config.toml
encoder_arch = "conformer"
model = "waveform denoising autoencoder"
dataset = "chords played on synthesised instruments"
train_examples = 52083
input = "waveform_16khz"
bottleneck = "denoising"
encoder_norm = "layernorm"
encoder_activation = "swiglu"
encoder_mlp_ratio = 2
encoder_head_dim = 64
encoder_fused_qkv = false
encoder_qk_norm = true
encoder_inner_norm = false
encoder_moe = "soft"
encoder_num_experts = 4
encoder_moe_every = 2
encoder_expert_mlp_ratio = 0.25
encoder_slots_per_expert = 2
encoder_shared_expert = false
encoder_wave_strides = [5, 2, 2, 2, 2, 2]
encoder_subsampling = 2
encoder_layers = 14
encoder_width = 160
encoder_positions = "conv"
encoder_kernel_size = 15
loss = "l1"
latent_channels = 32
decoder_norm = "groupnorm"
decoder_activation = "leaky_relu"
decoder_weight_standardization = false
decoder_widths = [24, 48, 96, 192, 192, 192]
decoder_blocks_per_level = 1
decoder_block = "plain"
decoder_attention = false
decoder_upsampling = "nearest_conv"
residual_init = "zero_last"
optimizer = "soap"
beta2 = 0.95
lr = 0.0021
beta1 = 0.95
shampoo_beta = 0.95
eps = 1e-08
precondition_frequency = 20
max_precond_dim = 1024
one_sided = true
adamw_lr_other_params = 0.0025
grad_clip = 0.5
l1_shrink = 0.01
cautious_weight_decay = true
steps = 13400
batch_size = 128
epochs = 32.9
lr_schedule = "wsd_sqrt"
decay_fraction = 0.3
final_lr_fraction = 0
warmup_steps = 670
weight_decay = 0.05
adamw_weight_decay_other_params = 0.01
Rows from block 1 of the decoder, named by matrix and row number. Each number is 500 + 25 x the weight over its row's rms, rounded and kept within 0 to 999. All counts start at 0. Numbers have three digits each. After the name is the row's rms in percent of the matrix's.
# conv: width-7 conv (decoder.mid.1.conv.weight, 192x192x7), inputs 135-143, a 7 kernel for each
conv.1 146:482500498500489499494492490499487490450432505501497500500500573450482502375446480423497500485502508500499498497471480490492440499494472486489499499492508507494522513507501505508499501500491
conv.2 110:510499501483510458507499514505483499518526529474496476504494519499527493519459501577503487486494497502520509483486498482468525500489495473500516506447499479487473511501516486492497513495509
conv.3 114:496504499508491504503494500507497512498500495507502495487498502512503477505495518482512486528453506466499486500464549489490533500503497499500503492499505498498503500509514491500480502491506
conv.4 091:496496503525525515509521500481502507506487501479534533498502509524504484488467494490488488445517482515524494522502461501465431496480492503500500501506508500478503522486503493498508504501502
conv.5 074:539450507498564498463487535510503534511498495504520488495490486510495497502455503505493564490492503514485509513499514501491477497582503539485500521498500476490497497499508500497513497500497
conv.6 117:498498513520512503485496502505509501497507495499501494490502503499501491494500501494489517541502490451506530504489496485488484496500498492504499497503500498525502493517493501501500500500502
conv.7 055:487510504469499499493482511543616511490499492499499496533504505493500491501500499501503491500503516500511499492498500499490513496500486496500500490491484491501512497478509500499500502502465
conv.8 106:501500490485523499499497509500502504486500511513494499477506526491502537498474514500498475500500504488502607598563542462451379469483499510496494510651591676681468515484507499479500503503501
conv.9 113:500499497498499499499503497497507503498503500502489480502497496527507488491476480504500520497503492501485500483500517501502495501501499498501499500399504598556532433497497497498497504500503
conv.10 120:495502507499507497499496505502463502529498507453495499452500497496544489487357597521525496478510486478525506532472443522515501497500501498500502500500500513490497480523500516475492526486503
conv.11 076:495521508786454500490501489501450538464514508489494534485487513501494560466497507478513503478500485502483466494462507528560511500501460571516498495497493503461501497492494494503495498500502
conv.12 094:499493497500508499489496500504499495519512528496498513500506474524503501523508471500401481500500502543555499500501495496500502497498500502510500496517500499491498500495505494502500492498511
conv.13 071:490499513510500498499484490498515535501489495503489503496510425401490596549490498551479468468495504509545517474472478476503503491495507506529513500498481537475517429477522501490466500497518
conv.14 106:504500496500502466489500496497482462500532477500516499504498498501509595511461483511508489500489471500508469506504543490541510496497498501500508495470503476500542526548502500501502492492506
conv.15 143:473486500539528500461517507462502515501500488496507506516490497499500499546499500506499504500526495500492500494485500505478500509507495496500477489505502511486490525531501498499505492494499
conv.16 082:515481504508500490498503509508500489503482483495510510475440498501483496503503470532398532465497490518586501494498527474500507497496488498500506493508500500505512474509495497539500504487572
conv.17 084:497495513499501497491510501501494481498500492505530519493499486507499476499507488498498498524502488482496507487519501525527502494510551509485500501493511503496496487498548493493522505525458
conv.18 082:498515470507538481499533505486498510506500419518513521501492512468501466530636524542495501495500510500500471505513502512504548500503503640526498517490475564466492495478497504489526489494501
conv.19 109:509505488501500499497507496505494509503493503497503503500497505542492513436555493490493501499505511492501502478544495493498511506497501502500505497500494490491496483486521484516493507491501
conv.20 074:506501485509475509501518504500506500491475522464457560513499483534536454476519519490504501538509505514500532462501517493492489500487467494524509514572525516516501500460538504501500476498484
conv.21 123:499501497502502500499500499504485502500512511498501505468509489499491524543436527499509500500500492504486499492496524478483517501499497500508499503500501516465501497511503497502498481525492
conv.22 067:500507502499503508476503502473501513499449479499501508486502491501509487548504515465499524500487498530494457517474499529494502509504523505464482504516475460579494484491490498558482541500496
conv.23 123:501499501501499500500500500502501516500498477519501510502493492493495494542499504491500501499501502501487487504495448576481530500501497504503502501473500485493504500488500500491494512499499
conv.24 077:503501590490466500501536491521498513498478498499500522497517485497498498476499496509503557502499525479487491490488489558508497509516491499575500537494500509502495481482507491499500491498514
conv.25 074:500511522505581500497496500561525544509511473499521522487500460516495471487500500508496506505499480479500482505482508499504500504489492513521481562479491488478493495497483500491500494518486
conv.26 108:497510505500499500495508511505504499500490520507502502489499479531495499497498504493503536498527486519484519503517501471485498505500500500501498503484499459487535503467500500490501498501502
conv.27 081:495477517499499470451488499430462494486500501496484498497483482503489504562570503508503500492490500498513502500502499491502552517456499648498504495518495497480507525471502493512523504496500
conv.28 086:496487491509507514507522507494501508501497484498513473520523483565504509564483468503465496503493510548512438500493485475506545494500500501493495493521502507489525485492509498491505493501498
conv.29 071:462492517505503504500552500483500526491496553492445493499521532516491496533498490513482500485554505519502512504499504500475503515495498516526501494497488494484477489505494496494508502499504
conv.30 112:501500501499499500498512501499490502500501473347371500541540538509527514480488498502505519501497499494494519500408504581471467493502499501501506498500500495500493499500504494493500501498500
conv.31 076:516512473494522489499508508507490474497484492467499500540507497491488496516508496486483459508500498503498497489443499505530503510500493498500500497487508497478452498529500504501499499514499
conv.32 104:495511504491498496500496498505531495494498503508496503515499510508489488508507498506501507501499483483499497498482501499458516502516495499499494500509500497500501500493499509491485512508499
conv.33 069:488502499517495501502576498525512479471512500504508555538486501562458473489500499555451512532497468500495498500482506470509515473462559505538466500527499550501465499464480502484537502500498
conv.34 106:502505507479513497502501495495502499490531503496506493502476497440508504472480500553502501495500507541482506485503412509497510506499499501482505499495497491489507458502526503489499510511500
conv.35 111:518502503502501486491522496430519486494504499500506483525493499516516486509511490452495500498507507501498495499479511522491482501500484502512503496541580491421490516442503499493500545498485
conv.36 107:492508502505501504504496500500502506502492503500500501499486492503526489526501499498496496499500514505499500486511500471502512503500500499493492502511503488501524502509502504489499496503498
conv.37 105:495500501499504500499490510499498517513501503512505518496502520493503474522500507516494513503510474518487505488540520497512527507500502509498480492444496498327521469503498501513495496506504
conv.38 083:498504490530488498517500510502480505522497543500495507480501500503502498490572501564449499500501514522510520501545580508502484507496484490498492512520466493485488501521509503490497498497512
conv.39 081:500502522495489499525499508500504500482479485472514534492529453513500512502486525498472561500489492509489500472496539554511483502515548500497490494494495497501433494473534479521501499504488
conv.40 107:503495507506505488492518500509530502479493485506501503489498530493513503479486476489490501496505475503533524444497493443521574502498503499496492492506511505534543484492504488507502487502470
conv.41 068:502519496502499499501470458492468510499472495499500545553490472432500506571517498471522478499498500498499503483490496522501547503508500492500482494465497508503569471483499504500500496497509
conv.42 154:497493493487500500500487476511492493469432523500539499521519540498493478463382496469499478484529505500490475498469488498496500450483493493498500484476492472493499486494471502500494497519499
conv.43 062:490499506466567476507503497505513505491474491503503543507497482507498514475492522500502518516502503502542529540504520428501497499517545440486501498557507521507486531503509518501501500504475
conv.44 105:486495489492500500518502502500500476521499531525499503488501495530503499551491494501484504500499512507544508529500479527402627495498499499499506503497498484519509500497478484498529525505502
conv.45 119:501501496490497500501497508504502487500500471482528535479447518498495505480475527501499500497500494498507513492407491491499550510500500497493501502499501499496485497501501501505496499501499
conv.46 117:504508498496502496499498505509494500500500501500501491504492505467492454559584402522487508505496504504494523480478540473550449496501502504502506493502501488509476500500494494511496499499504
conv.47 072:507503510511515512498499503499500512501566513460504506492511461502499558610449507530499485502500500505489401425432551464568608498530471511489498501485503499501487503492512500513508494502491
conv.48 082:499489498547504508466494501514478504536511514499499500513498515500502481495471503552489501464505504499500562494518453463423501501498499481497502502500505499511502501487509499499499505493494
conv.49 151:492497481514532495465549437472490514483508493494502502505500496531484485509516514488500502499519490496485523501503497483506495497501500496492495500505491478486503498502500503500481508500502
conv.50 082:479485501495500499522520496500492512479509452499505538496497501492505491504482510509499520500515480453496516500506577506496519482500506503497505502498489472488488499465501500513501501500488
conv.51 090:501505479511498474495505495482466523531499524504488446482512497482516491519501522498486542501502501531500500485498498507523561502492496496506489494466548514479487506535500500477503506500498
conv.52 112:500501500499499502501503490506500496499503496500513503500502496500511485451617453479505503492512488503487514465507493513475521499502500499507499503504499501502502499499501499501488502498499
conv.53 113:495507498500494499488494502502509503501501493487500511500497491489500496506444500501504507510502492487484500514500484501522473498498499502505512503514496505525527499499505500503497492502499
conv.54 087:494503486499493537503508496496495495502496496508519501487520501508475497499496501508516500495485477502494479569528503482485487500502489499498505499443484482499476484492476498502489499502509
conv.55 091:500500501518500502499500505523513456494507537470482502508502503507500475477487504592498556499501512504488526512536491500469491499503502499498499502438478422520572502537499496501490501500506
conv.56 095:498500497493506472501501495502528511512504500490440511480554512499509530502494481497503478516499498491483498532470502508497547491501500498490492498471532513480500521516500497487508496498506
conv.57 162:496501500492500500500491470499499484473494505493502524560506483433475496403484499494500501500501485501454492493456500500488500457500499483499498487408476481390502458435514500516500479512492
conv.58 097:520529446472452515524495453657532503469501515504503484481500476506501501492500492548493539475509503502527494487510513501489500479500502539436500486510502481493488490493500501505514493499503
conv.59 089:504498530520500497502494501538500526459512470551500502517523442492497557514498468501503506497498500504535519515488434521447483521499495503500461487501500521501533497527506501498502500502498
conv.60 073:503501492485502507500503501497516503489497495492490498499511501493503500502501509497524479492478499550538495503534498477476507503498503500501501495490482502503492459498495510499516495511492
conv.61 064:503489487508498490488516504502448496497517500500499561501500493462508495507501499499491509486498505516499509499481505494494558510498486500502501496523491469463511498480501500560505583502500
conv.62 082:517495497492514504458493498507501500507571507483515523564496521533486496487476498507456496500498500500520495502502498496501471494501504638501499436515502498501509501627505501501498494506511
conv.63 080:509493503668442570423491502509476567420500531507499521500506472490508491512495507500493490493497487469506494497489517513500498506500531497451596515505500516490496520472482500510514499500503
conv.64 089:497511500500496498496501505506491501499505493499505519489499505517465507471508500501615487501511454502593500497474503534490517490504510500500498498512516517524513517525496523497506496508502
conv.65 125:507505510497455485503519516492501474505495476512501533453504506499503519515468500500493498482482524496503508480503497483505500473531550525454488498611497504523501460469502491485525499498510
conv.66 156:496500502497499499501517496475501512508502500500499497500500506511500580487490494495495494501503470504552506467497550491538496500484498501499513503517444507458461506500502502482500499500492
conv.67 098:502493499498497500504500495477502525498521503500504513528490491506491492500558495495501500495491495500501482500510495517500482498500493499506504500498514504448543556475496503498489500505498
conv.68 068:511500501498470497495481496497500480490519497570492502477501502489519523500484509476496511519513490508452480506499501509509500499507500491499501502446509491484501519499475503500503500505500
conv.69 110:500499502495502508498485513539485452521520499504487501499476513379524558669374473512500535492499506474500458535565446469499537502499500505502500500512498499495508488517499507498462510507494
conv.70 069:485493518509553495508527501497514512496511534490505485482479522517492460502521513507502499495499517508491530496484501463496525500486463496498494520473501522503502503465540479498500515504478
conv.71 125:492491494511528508500500500532535479471499496495479500507502495501503497524520513498536502500500496502528504514484465498503489506499500495498499502430444426560528449492531500458466501504539
conv.72 086:451502490536528497497486500497494488500492514506506508519503502517502501498445455469511500521521520515497513500500488489494475500395560561495407486500481497497483474490519501539502499474482
conv.73 079:506500505504530497513495502499484475506521504503509493493490502495510551495450447508540518495497509495482429538542495530493515500500501499502496498487490500453498467497507492493500500488534
conv.74 105:494499475514499469489502467499501503505512501484506498519490508499488488491530487493507511492506491476520529504498482500452499504506500495471502501492501498454476493502512493499500506494498
conv.75 124:509499490523472500500494504473502522500508502500501518505506505534517503499552506518466466534508515502514510544481501494501521497508508511484500505497500431521473499486507500492499500503484
conv.76 068:493500492519485500498484499509491493499483436540520501505501496491491502521526495482458505503502495498538501487477498484544510499500523501483485500497492495471497490482500496497519501499499
conv.77 069:546501613540516519495524509499503468500532500498492520499503489511506497498470448418480490495500499508513473494522601496454497500498533462456498499493507499480523499475491501535506502497480
conv.78 075:502485515507510503508506512480508483499493500481511498481491536532470506473476495508502474516508520497487538497477468491532478502501500493493500508494478429552476489463501474504504501499510
conv.79 148:500508463501485503511475497444510495514517513510498532520487486446472486511463502491487520507468495501519430476476509514515516500457480501494507516456508500455485550580497505497497500500493
conv.80 093:500499504498500519521495499499503500493500500501499495499499480437496475500569499500501499508499477500500512486506482479509522502495499500501497503511566548855705571796497499500500479501504
conv.81 077:513508485499489504492483506480488487500495503499502500466500470504484490517491545513526500500503509494511508499501498433507488503502500497494498504458478473427498467497494494475547478500511
conv.82 067:506494566502511501496480530500560536492504481517498489442459496532502500499506496472492500503502508505494496474499505483516505498503497501502525445533517476499482537526492495500544524500488
conv.83 109:497504508484479491492500501497503497482504494506501500497501498507501501502503500498496496471481478503510495480495507503518514500500494500499500502511500501500477499501500500502483477500501
conv.84 093:509500501500494504502499493501500500499508546398558437497522485488494530479509502498505502503506503497495501514498488526514445503501495499501499498501496500497489494497508489492500502501500
conv.85 066:501513444466491488511525453506502528489461497499504475505494507524500528513498499484483500493509552497521499522503495504479498570527485457483499502533503529501476490488544617538510503499420
conv.86 083:501524497489496504502504496492505509495477500500517503456499498507486505525504481498562498485494531485473490534471517503486484500507500498497498498489511530461500521513506498504498490494505
conv.87 066:513498499501449501497542514566584513488442423499500495500528507487498508498503508500507503543500500500509502480493502508483540523494501495476503530498499499516521514520484506502500465500500
conv.88 140:505499483473472526527505514513478445498551534505495479485497507513499502535489491505501471512536430492493503503475503503495549500501492492500511525505479484496489518490492500501507513489500
conv.89 101:536501483482519498498502498519499439522514521502499535499500513454470504484487498556493500503497494488489470510495449502524481505501499495495500512507500474501500506494499495498498516502500
conv.90 084:496497507501486507504490477492498514498499452477499482508500519513430398510660564500469479494500500501505455430461543555493504496497500499506515509517502491501501500510499501506508506503498
conv.91 090:498500510499486497499494503499497497501504231559536642406400564510509498453529473480477500509494490500505541481535501399512485503513496500501503495502500490475501493500512499497511505493496
conv.92 095:508494510499503498505506500499500496509518497500497490506511522494508492520501464520559531491503496494478482562489500452566490500502499503505505489488497530485450495481483496496505505504516
conv.93 124:508498495501503517491501526519482513503494495491517497508512504504499469490510501492499504511499502491498512512495453524494498499498500492499491499510516514501500518484488500503496500489506
conv.94 084:499508510509519499488480505498534500500513499501513555529500515499487487559499534493494499504514498501499519469497518498519551500500527503499500502501493482499481487500507506510500487488500
conv.95 087:474499501477481503479501505496496490513520497526502474483531497475504507573494499499498444499499500500502561479500527492496478510485518494499484499481508450500487525505497489509489503497507
conv.96 092:491501502507500504493484471482495508502506521500501512448505502540504496500498516501500488490499500482513537499512515474482484503498505481497511514562475497447500512415514500493509486522495
conv.97 098:520499505493500495524501499488513496509497464491509541499493492531509495488485498517495507461492512512503500526488474498501472500501500506482489524484504504463499500500528471528482506494530
conv.98 111:480476491488519516531527514461508524500503500508499489500503502515492446535542499511499503500499484484505511517507497499474473491504497500499501504513502725682558505485490501499508516494506
conv.99 092:499499497501499500496516502497500471494494523516538498500500537502499477501503518502456501491484498466498498501489504497514550505503514503497495513471502481518457509492494502501506497500480
conv.100 140:501490515498499502498497503501500500501492500501486517503490501500500502489500504500434552489489552448515506500496505510469504499494508502500502499508499501500495501487502498507489494499502
conv.101 077:496479434500521500500662544429585463485496501497511500501496494494499505498500500498546542581489523500500508497499478499498478431462510521482504500521500501514499500497550492502428459497502
conv.102 078:487502490505500532502486502498525483580458479500516498520488515474502496507482525505501514496501506489617478505502500529503490470517537488486498485529462463512536504498522495498519499497502
conv.103 088:505499500489515506516482502500500511503500494494502541499499478501499484555525501504516497532511499502501466500468498527584514504500496485501495529477467492484452463441510499506512498504500
conv.104 198:470500489500499500498480487499498428483493506497500507513523500495504460445499496440514501512502500493490496490492478492491491499500490483494495499497491452500500484495510500500498500500502
conv.105 074:498501466502504545501510496503508483480501518521497444459516501512525504512501506458497488489500495508519556496514524493501500514514490485500506501500495505500542512554529500487540495494519
conv.106 096:499499500498504498517495505517518500490502514500495497508500537504496514517490504453512500486511502497499449476498585496562536499512498509479501497491497460538483496486504500502499502501497
conv.107 097:500495500503504504500480490497496501494502507507491520500498514488496519461484497523490508483467500514516517499459502450503500500495499500494481505511514525523497499538507493501500498495506
conv.108 134:504497505500501490499501503501488500494510493437561397587400540505497514466526493491504501504505499501492508546321687442435562501500503499501499500503499499492504500508501500499485498500499
conv.109 088:500520500499520469493514503502549499520477463499505499500500495500489497474511500517499505494477504515474498532506504429488508497516581494500548500502485498566499486506498492495500513499526
conv.110 128:499503494498499501500498500509514490501500493500501500512501500468477500443483586531450473511554512483473530534509476477448483500494504530506499500500499499500500500509505501494481492501502
conv.111 086:486502482507492516499504500515501502476511501493499505501489500468506512476514543509503488482476497487507536480492446500497502517513502501499473488603584556497481551521501490503504469517500
conv.112 087:499476507511511499505491504500490473505499507489502494514501509500497532502590494497488502503493494503505474485497514510546505500500504500483501519482525525538489509637491500497515509482528
conv.113 095:528509489502508496480495510512474497500499504520497502500503507448506501533459487493529484507508510479487504484466561508493513499497471483512500502618573505496524548498477500491505499521505
conv.114 117:498500500497501499500504500497500501510500377615481418495501518500508535611562498466499513494500503503507519507543489494469473506496494500500500499494497504491487488526505501498500478500500
conv.115 100:510504476502495500492487500517500494518520500498515502492512504449508500520580576467509483492489497496496503489491503460480551504491501499497492522527490469519492497488503496491494508499504
conv.116 094:506519496498546468501497489516499502506494521490488505501501492516471489486446483495466496500506470501499485508503499519495490500501499489514504519507516496516495511498501491504501506501493
conv.117 091:504487489483501501505492492512508492502497498501497489504505496498499499513507503500456539486539502508477503500498484446484467505502502497500497500525500494523508501492490516501508501497479
conv.118 133:500502500495502499490503497503507495495505505501492500501500502499512507500452506496500500502476502531489473505493505561413526496500502501500503500497501483499489493487505500499500490498502
conv.119 095:507499495503498501500500499494501511491500514500484498492514508502504483488516515508479494447451493501502495497498500489502502504500499499500499500501517487492510510503500500493485494502499
conv.120 091:474512510500495500482504494492497495509507501494526469501501518485479495513585499563526498505492504499501498502492499511500554498500500500500520503624577646613526492542505497499504497497499
conv.121 117:508496500490500494505494499498499502501504476482489508527498503497514500504505510497523490511517494493494505508501506500501485501500503495496501508504493504501479491497500502507501500501524
conv.122 086:465483502514500501519501483510508504501514518505499522494474485562498500484495507489511571519491500481475500490494499502561504492498500494479501500510499512501496493514538475499499500493500
conv.123 097:484496491486487514505493527506499500495517492469495462483500499539522499505498507497599482538523500499518464448511582505528489512508502480478476498365515426491391510611496499504518530496502
conv.124 087:504504513498499496497506503497502483490502502505461449497500500479500440462518477426490499485501489501504501469431547504502490495495507512507499488497498492498501496492477505474538501500510
conv.125 086:506499509498498475493499487492499523501499505499502495521508483509487494520448502484481497526500539497489500494515507492500479495501498497487499499498499499499500503496501528482500482497500
conv.126 083:481482524529501481499516505494492493499496498520501510498501501474528499468540501502482504520500494497480498503393533481514512499484494502507490512529500499522499505494492501496480499499512
conv.127 152:505499497509505488495479499533496493491501500500502501507500498495503417514514500503500517519506535482409498529506443509462503496509505501505482495496544476503525488494489497514497498499505
conv.128 085:498497501514498494506473539503549499454509503497483507503498525540487441465501506506500509504491559505480518523501499515494453492490481573516500483564497521520500498482493510522494498522482
conv.129 088:522545483442488493502459433538442529512498500505508451538538642530505499506492486500527513495501545556530500501502473529464492500506489467502454509470499512498504500533481500499524499508506
conv.130 074:504489505443493500499478498472519520508511489490507508491502499498495508496530507501502495500534498493515502415502486554509505492498513481439545490473488503459497475492499503478498515513488
conv.131 097:500500514507502495501502496497500497525515503499505506504503502539461525515500498488497465501515495494491512500468534497499501499494498498503523498429512511498404502509505499497503486499499
conv.132 077:500452497548507573499498480497483521481518498508501505473482493501483482513508496450552501497503502498499539494486488486443543506461564497459499520489544578472498515604486506503503484495498
conv.133 112:500499498497500502504499501496497497500499465523544507531470369500499461498506496499500488500472497498502508473514597481444534500502501499503500497500497498499497495496496500502491502499501
conv.134 098:518501499501496465494499503505499497505494492492495520494501492443500494507499518508501492499503497494486534497515507452508499499484500523503500500515504517564489501507499496501501509498512
conv.135 079:500513500500499503507506494504506495498507599578497614490503547508503480440488500553503500522500519476499500526498501468490528490499502490497507507541489508508505483468503502485463485504503
conv.136 126:501496495502502501500501500500499501500500522506350490580510424492459514500495537494501489500525506486485480457396682596471521501498501499504498501502499504505489500514506499489490492500506
conv.137 185:493487500501486498497465499500498500475479527501508508520497483457466487505393500453490497489501500500495453497506501477498504496475490499499499472425500500480499487493500502506500501500499
conv.138 099:458488507510487476497475501538505456500499462502498493499507534492493521564494500500529498509499501491474525500503531500495498504477553505476479507558516489503531513491492496537490480500500
conv.139 085:520500470501513485523468479533502519504502523502500528510509504478492503507497500513580489471500481494500498498518490479520508512498489474504487528500517489503506499531501484529500529466532
conv.140 104:491503503505501496501501496500499500503507497497500514493499505494495501501479487495570494534516501502437503506497504517505511489499507503501501500505485500490489493481497504496501491500500
conv.141 119:500502502499508488494495496501499506503498520498502502498501499506497515466503511469517476511500510498483515501439557463527501497498500499499510500510492488503500496512500502494498499498501
conv.142 114:514500498475494495502502490479515536499503515499496467467499503497501517449498497511484514521505500482488500503537512465499521500500499503500499498485500421494477495477477515532504498497479
conv.143 078:499508499495496521500513504505506503500500529499508500526487488504514537479500502523511506490494501491505487510481501496468501488500476488502516494498503475623566511492495500500494501501490
conv.144 105:499500501482477503512490507522498498514513504501532502499489502505497491493496519543495497500501485500518514505503480477501512499491495499504504499464507498499470503541499510546563499477459
conv.145 086:489481502521494503518500499484496509501501542502525507501486477509502524519502499457502500495496496486482503501472470505460545503495493500487488489545508500531506509508498491481502514501497
conv.146 110:492506507505500507500509494484490517511500495511453458495520479505500482527527459499512499498495501501499480520601517499499433500501494499513505497502500492499502506499499499482501502498500
conv.147 114:501501500500507501504492499494491477497432514512504503497499498460488478472499488455500503523506516501501499494479494493500478501514500499513499500497499437484500472500500501502500500503495
conv.148 109:503503495450491496517484496507549501498495514504485486488499511500493498488479500500501477498500503497501511522500519498493471480475496481499531535487526513510480477502501493521497499510500
conv.149 105:500497505500483500521499500502504498500500498515501462500475508465495533500479494549509497509488531503506524464521439499524486500499504498476500508461509474469434501615496500502504500501501
conv.150 080:507501495505501487492474518503489504500504502498497511506500504515482524435544473504513505499504491503500497506506481511500500489504515501499499493500502490500502467500501478531489506498498
conv.151 060:498476501499514500497551498497497466488477501488499488517499505522492466499503490508464503499506509502500546505492493480469486504506507500456498497476521518500500488499492500498498503504483
conv.152 106:500502499499504501500505503501497496497502496503488524485504516487500542438551493491497500503494510483515503506499477528474512506507499495502501498512499493480508501497499505499490498513498
conv.153 073:486507501488488486498579503548516492515519492498526528495497473484480511503496499505479396452521490527505509499491530500496509472481504488494512500488432493500540463474487502509499506512471
conv.154 065:540509502502503505430503639495535560487486501506498504506504501490492496512505516460502493520543439498499505500455445474523509503466497544480508467499509485491507501489454503503518501487502
conv.155 110:502495494511509503499502495500498500510499502546499424505542500501465498515501491503506482498501508500495553536499457411499504500495497501516499496494488499494505490483510510500483471508514
conv.156 084:501497508508543499484497514501493459509540515516460458479516497502498484482494505500501467501506517489468552531533500480509455500498504544500507504478488501515503487494495513500501503500492
conv.157 095:505439495508547481418468494482500490473540510509481497508508474512490496510506506495514501518487461508502497501495514504490499500435500501728477456491506477502516481534499496513500497484513
conv.158 098:506495493486499489518551499503502498503497547503503482475515511441527496507533500517534507509498522492415500504469524485572499499506488466498521507534506580486491491483511499497502492488500
conv.159 099:498496500502501508500498500504494505506500504503513499501498484514522501527500430469530514494433472513506490475485522504560527499500501500498493494500499484494499498492497500501501502499499
conv.160 079:488509508519500487474504512502509495498485523493507507472481512500487503500500486451500496491447498488503489501566542641528497493499508498502509500509499520456501500503494487498490498503504
conv.161 079:500496500499502510500491499498505496496503508501496500500500512485515494479498504494538508485504484462461498513501512502500511503501500500499499499502509500515477501507499498500501502489495
conv.162 065:502506490498497470459511505495434467507494498508502496482500499521496507470552459446497500497451500500502508510466510506498502501494487456472524523483484496500520501507537500538457467492502
conv.163 097:515502500495512507501499487496521502498503550499480433446489493497494499549507508528490499496504514497493486509512411501509490501503499499499502500498495523501501496517509499498500489502497
conv.164 086:472508497542449497506496496503502519504473501500507486479499460488460501610502503500501461499499498505513514497498499493517448510499488491495483523580504588573493499502500500501515489505478
conv.165 106:501505518499458495507517479464499524505498500498502501505477528465502519510572494481493505491516478507497526490489489507519485501500494487500505510470478462578465500522492494509473511488529
conv.166 137:493492501502501494532531497498424517509511503488497494505489499488508503500496508501500514549457484498517502499467518497503502503483500499533483492496499527479515464525504495503525510467483
conv.167 095:512504477501500506475542487500501521488510523491496501506498496501498483496496477500486500500494500503485500445513503500475541497499499494500489498497498502467531491605504500496503500502493
conv.168 120:519508496470481504503497499504511514503473500485513504509482479518493488501499499496500454483501501500507478511508495507499496510511506500499489489535502533494486500489464489501513507498495
conv.169 065:499499478499637485503501502498501482488502512549532523537500491493503515488483498481516467481498469488521497524475525508504459486511498513522502499523505511501463503501496496499504514494497
conv.170 125:534520489451486516520461513519516480474526499505502490494499518520496509480444506539516515498477500498506455502500517468500505498499504498506506502519494495508489488500499508494505440501502
conv.171 058:536500477502491501501499499499499501493497521429494589497507454487502476499501503490501495498495494500509499477499508484500544503517495519497499505476499500493502490465499500489503559511487
conv.172 084:500483486503507504482501491488519525518487503495484441511500443445495534582504508384501505500499511500515499448502481508525501505493500508503489502529534608719489561457501502520502521498498
conv.173 072:500499502522512485472500497498500511494465532500498501487486502475501466508514498516491485496496502501499506498522485555459492492501499510523508502450499486485525497495507520476496498499498
conv.174 128:494447582500492504446485500496486503472480501495510539529484499500497489499490476444497485501512459497477520500495502494429470499525582494500448451500503495500502500506500504508504499494483
conv.175 080:459424514503524503556452503482540470495506569505502500502514537474508469500507506496577522537499491481448485495577515468499500495501530497503502496529518486518476501474501476411498510520502
conv.176 098:499495494506501502506498491503499497534502496492503494508499519500528497467502474470501497506501497500494484530500491534464500502484500510513500500496500495546511497497487526483502489505497
conv.177 097:499504503500500501499498523500492489497505517491501508500485496507495518502491498499515500490485501505512496497504499476501533504497500506499499505501505529508500495534503495507506512484485
conv.178 079:494496500497460504499505501481484512509536490500475497516501503522516541540519503491492500485496482511519580539500601471494501502509498503500499500497537500541470503520514497474494500495507
conv.179 102:502494506502497477462490488480497500493496483495485482509501531459499529497496499489466541500522515499489490490499486519524499505503502496496496503502487512495499497480499501460507509493505
conv.180 125:496499505520489459492496501480426446553619487484499500506492508496504488407428528577497467494555491493501494500504500486509493496501484468485502503478500515500487498549493498460442503505520
conv.181 092:502503506503499499503501499494514504500490500531510489488542503500499485511501494485545502518454541503531491504482536500493475497506500504500504484547480579503494497501494499511501502484504
conv.182 055:481469478517469560512550571559532496528496517522503506503506500476512488500482502488488498493500500504502490487499475505492484502454497412506499491525507509520471498498494501500499511483510
conv.183 129:503475507506491496518496499500485513500496493492523483498534504513491498501500468490520501466499528456506526477488509504505493501502499500502505498508503506499493513500494507514486484525487
conv.184 119:501494503506495501499501499505514497493500506509499499495502500532503503462446597498510500487498506500503483502523438518456543499500502498497493504504488507487502495494506511491488498500500
conv.185 059:500486499494492521488532506485484494501540503501495575501475505452444522504513503505521506503501488485505519489478493538502510503479495570495502509508506546508488495574475492514589515484498
conv.186 110:501496503500500499501500503496499496506499501457530473489516449428543454563414537501524487501476501501484500465530501477490546500497501501499499503488491502495504474500506466515481499506492
conv.187 087:515502507489493484503491485509497500510510506533503500499498505496488482496516500486418546503498515501512518481495497464499525500500499483498503513502499499499493492509498499503491496499504
conv.188 097:483501492504496502521515500501500489491510522524499505454500477492507513434518503496499562502504501507500448506419507507536572500501510504502492495493489472500487496530489519485520488507504
conv.189 087:505499492500501487502524501514499491495518515506477496478500456502540638488362404456546510512514503482464573566536449435500502503505498498501499498496498490473500510505503488495497497496524